Weights of a small image embedding model.
Model: 64-pixel images, arch vit, norm rmsnorm, activation quick_gelu, moe top_k, num experts 32, patch size [8, 8], layers 10, width 128.
Training: 5500 steps, batches of 64.
Data: trained on scattered letters and digits in many colours, 195000 training examples, 1.8 epochs.
Rows from expert 17 of block 5, named by matrix and row number. Rows with one number belong to one neuron. Each number is 500 + 50 x the weight over its row's rms, rounded and kept within 0 to 999. All counts start at 0. Numbers have three digits each. After the name is the row's rms in percent of the matrix's.
# up: expert up (model.blocks.5.mlp.up, 32x128x128), inputs 64-127
# down: expert down (model.blocks.5.mlp.down, 32x128x128, transposed), outputs 64-127
up.64 096:493500530467597579491593525541570502519496607688472552503507442559583505620482545497478505513556465402478532424519537451495461511544470495574494532438494532467518474500512555432565540482506459
down.64 089:545523494528451534528476470510603549587425463517495487532536461476535482520476521495560548506526529471436496551527392444536368529474680370551357486441529522467418516475464464447482554534504496
up.65 098:463545467420500535469484480474444572548507461482428494475419507449552434459492438544461451486564491471464494567498530438470582454537509374482424508528481495443416521506535612433514482536546490
down.65 098:502485493542506474472475559457532508364513507459543531457475518459448460479458518392494542528526400469397515455454510397474471599470450509397490531473549541483549441486499484485515447473566505
up.66 105:430566450469565474550514537505536498538562437557471473481456446560460576528478447578538536601453481522515553516520464486492417378561495501490475481389490500445375519491459503543494470542420522
down.66 113:545435431455496497495478459461436596522525522509517469480503424457559468446516436511460455408444453534451503476511425458482536482465518519493474460536423581478452491563504514461502418542315518
up.67 104:431510522559506513513510566477504530436584492483461584550452396502502616479411481613518472498588563478484508422397496466406594491459452495537492393507433548493539485530641494495467500452486541
down.67 103:447486497503502433565451509473504537426568501473509428482420521516507499393473392573488624567451480393496516466479558471537526449567489514486592544418531537509532479526486469453472604511512498
up.68 099:461522557532625506458473573583507475472475574463502488527512565488551571487495466491514470472508465580509487454563516520590527492530481441454493562436536566567474471521576455536478492480469595
down.68 094:425516509504530593455449487369458469481488498554409449478515533453564483405528496503428503455487483592428471516534514553449551471502472560564499485455384479505439479435496464552484540528566506
up.69 107:541484516515517524537500512540443502493381572516494548495479463585461509501612684541551507453543470573504539469541484491458476513565590477524547490572501473470513417448563415511477494510423562
down.69 105:485489538551515539462541521547567607502542444515552463491482527459561474466465438463518386559486507586489525487570473536491512520510431473496479476581489601475467453575514515517451524498502504
up.70 112:498480407435523513540468495500428534512521498463541429560538589528458489535454383557458388535513510474547453508487502574455488571564549452525537526517528405511432564610450482526515512499401527
down.70 102:569464471531628472553509484480530375507386505525475441509547475426463523509550454456506552496569439532470482464522446412405559525485460491400487454403569521522557470430530577434501478502457575
up.71 103:492448465565422557549482459523457443491493481530518562556550503531466496403539547516489506535403408514514568505489536469524450467552507536447493444405554428501483475441544510474436514602458494
down.71 102:499551511518467451562516462479489574535467441494500524516432411590450489424429455582485522453442544481527487494531619507488443555446514499568586464485492563532507456549490519431493533496469421
up.72 105:534530509544483484483461548611502525458511606432534479424555533441462562487432564498411443484582520497472457499373529449565491457457494577464444601574572494476449481528522509508508544494444540
down.72 100:523490526491489524434433572595502505492460440575467470530512443375484538472501414509491544506506549460579532487540441395464447359590517485561502486434532508405523515475502516497462535490524439
up.73 115:465430383469473558568588499444514490443490441456540494538517494520502419555430484466404494498525557558504471496618430424494549543468484480553526551432480560469544508560493442545502513509578487
down.73 103:465462517489453576496447471513585480512564541503512485524484583520539416443531616499441567498527528544562447459501483404484420477540467462639522454515438454456501599450411492492475479444498532
up.74 095:572523488520590497438535498541550528521545517535568497429475523518572447529473552504460473467498463509461563406528490623551499447465496459361440585457593504458456533526491582388475456503549540
down.74 094:461527449438529439456475495488539415555495485467479599429443455571513520471477514469452460507590521514491551480545523493499478440524528413483546571495391469467406590461469503511435573526513465
up.75 115:479505512531423442423486582476457579523474507391475470564499580487596433484462429631503490412503454551433506524469527451464441410423483494503522504520562492433427544557474503563464498446570545
down.75 118:526512537455400537506499451501451523501584457521424450571569479501475530503510475541544477537421468428456449531454499502533534579491468488540426510491566473450517522516548580494507473539555479
up.76 094:483456486538528556514486565621485453453535515473567568559474486487446521473486504505556568579549405549452574567479484437557482534511555509461461536628579605568475510512507423508529523494509510
down.76 094:472509514433425477499589481433543486508516442478493515413504545486578422482605518547515563501458483459501511537532428560508505367565538461512458551555527483469520452490465467462445505498507465
up.77 105:540546495451471537513533457477443453400542516542413364472413435362504505463425584440520480506497521527452579408467457457485548487515487456504458535486471466487433501517487594523475521598514482
down.77 092:527449514411492441458478520534454635468576418438418549555542554564492555536525563472533508451569536505463457562528543479542469551538551400423510518476430577537498518546497466477454674481540527
up.78 100:583488485453526482478465489352522418497496468514509439422430476553435483503462457390479498561604425605478513472432491513443517531526454424460555494470526542497547478581517439543428448536549505
down.78 101:505582427487586475495501369541507505377479607454462512492529492430450476446482406543532472538542426437411481481409441436488529465498493471612464483444422505500482479446488475490530507625508483
up.79 088:446426447530416564524497460417411598496431566453468502540464515467468521519490563464594583585547563560483512425534580487559511493490462473462463473398541454489506539532471543488521492482500590
down.79 093:565551538481531553571490371552573498523503597518591452472484589539493464441533504524438472503551459552472476488467555560491527464567483448491404544482542533561558559474513446507536557567420490
up.80 105:515457386509483537506425576515516427488517428467531422531505413470508447448457529464494500472486450614465468494495468518550454495462500499540431555451484486490467494517482435534505463420460554
down.80 101:476457488447515529477551445528541432464536481539509438505538526434434545472454412573479439476597486557501545455481624541589580637490507511514545464544488568545553506500581505472501428503486511
up.81 125:537516576527495487588562557444564494422558495550510547611489533602448545465513566586471559496510435605490461520454571499505523450468471467568516447479571573474484489500481432494496502508566485
down.81 121:430519542501600505497469473468549496513550515604408548478452521521599545536502445592458474573517471528580490516531452437529378491470616533502540452503490455552464559509481546424479523527604496
up.82 109:534541496506501495545518539486546523513586489444476581404481535481591477438427447554587494596502412474432474459471458456534458486553512554448503522492563482496446457542446563429533492451528524
down.82 110:588578434442566518408438480482522502383508525526498531506490432401544593525448468498593534452546552534548454518465415421498459418393360485529535489505431544506507501639501520469473505463559519
up.83 101:462545476478613489430490585513543451474504545525448434534456500529538524469401521457493449498436558503526479529455468559481532495563396342421442520466456440574466573577482443584497498509485559
down.83 106:509471459631570602559549453518469439490533579498459433519485541473529489479611492513480512490521388513483456447582372482464451455512542609479528430448396535463661512369531529512541439542514520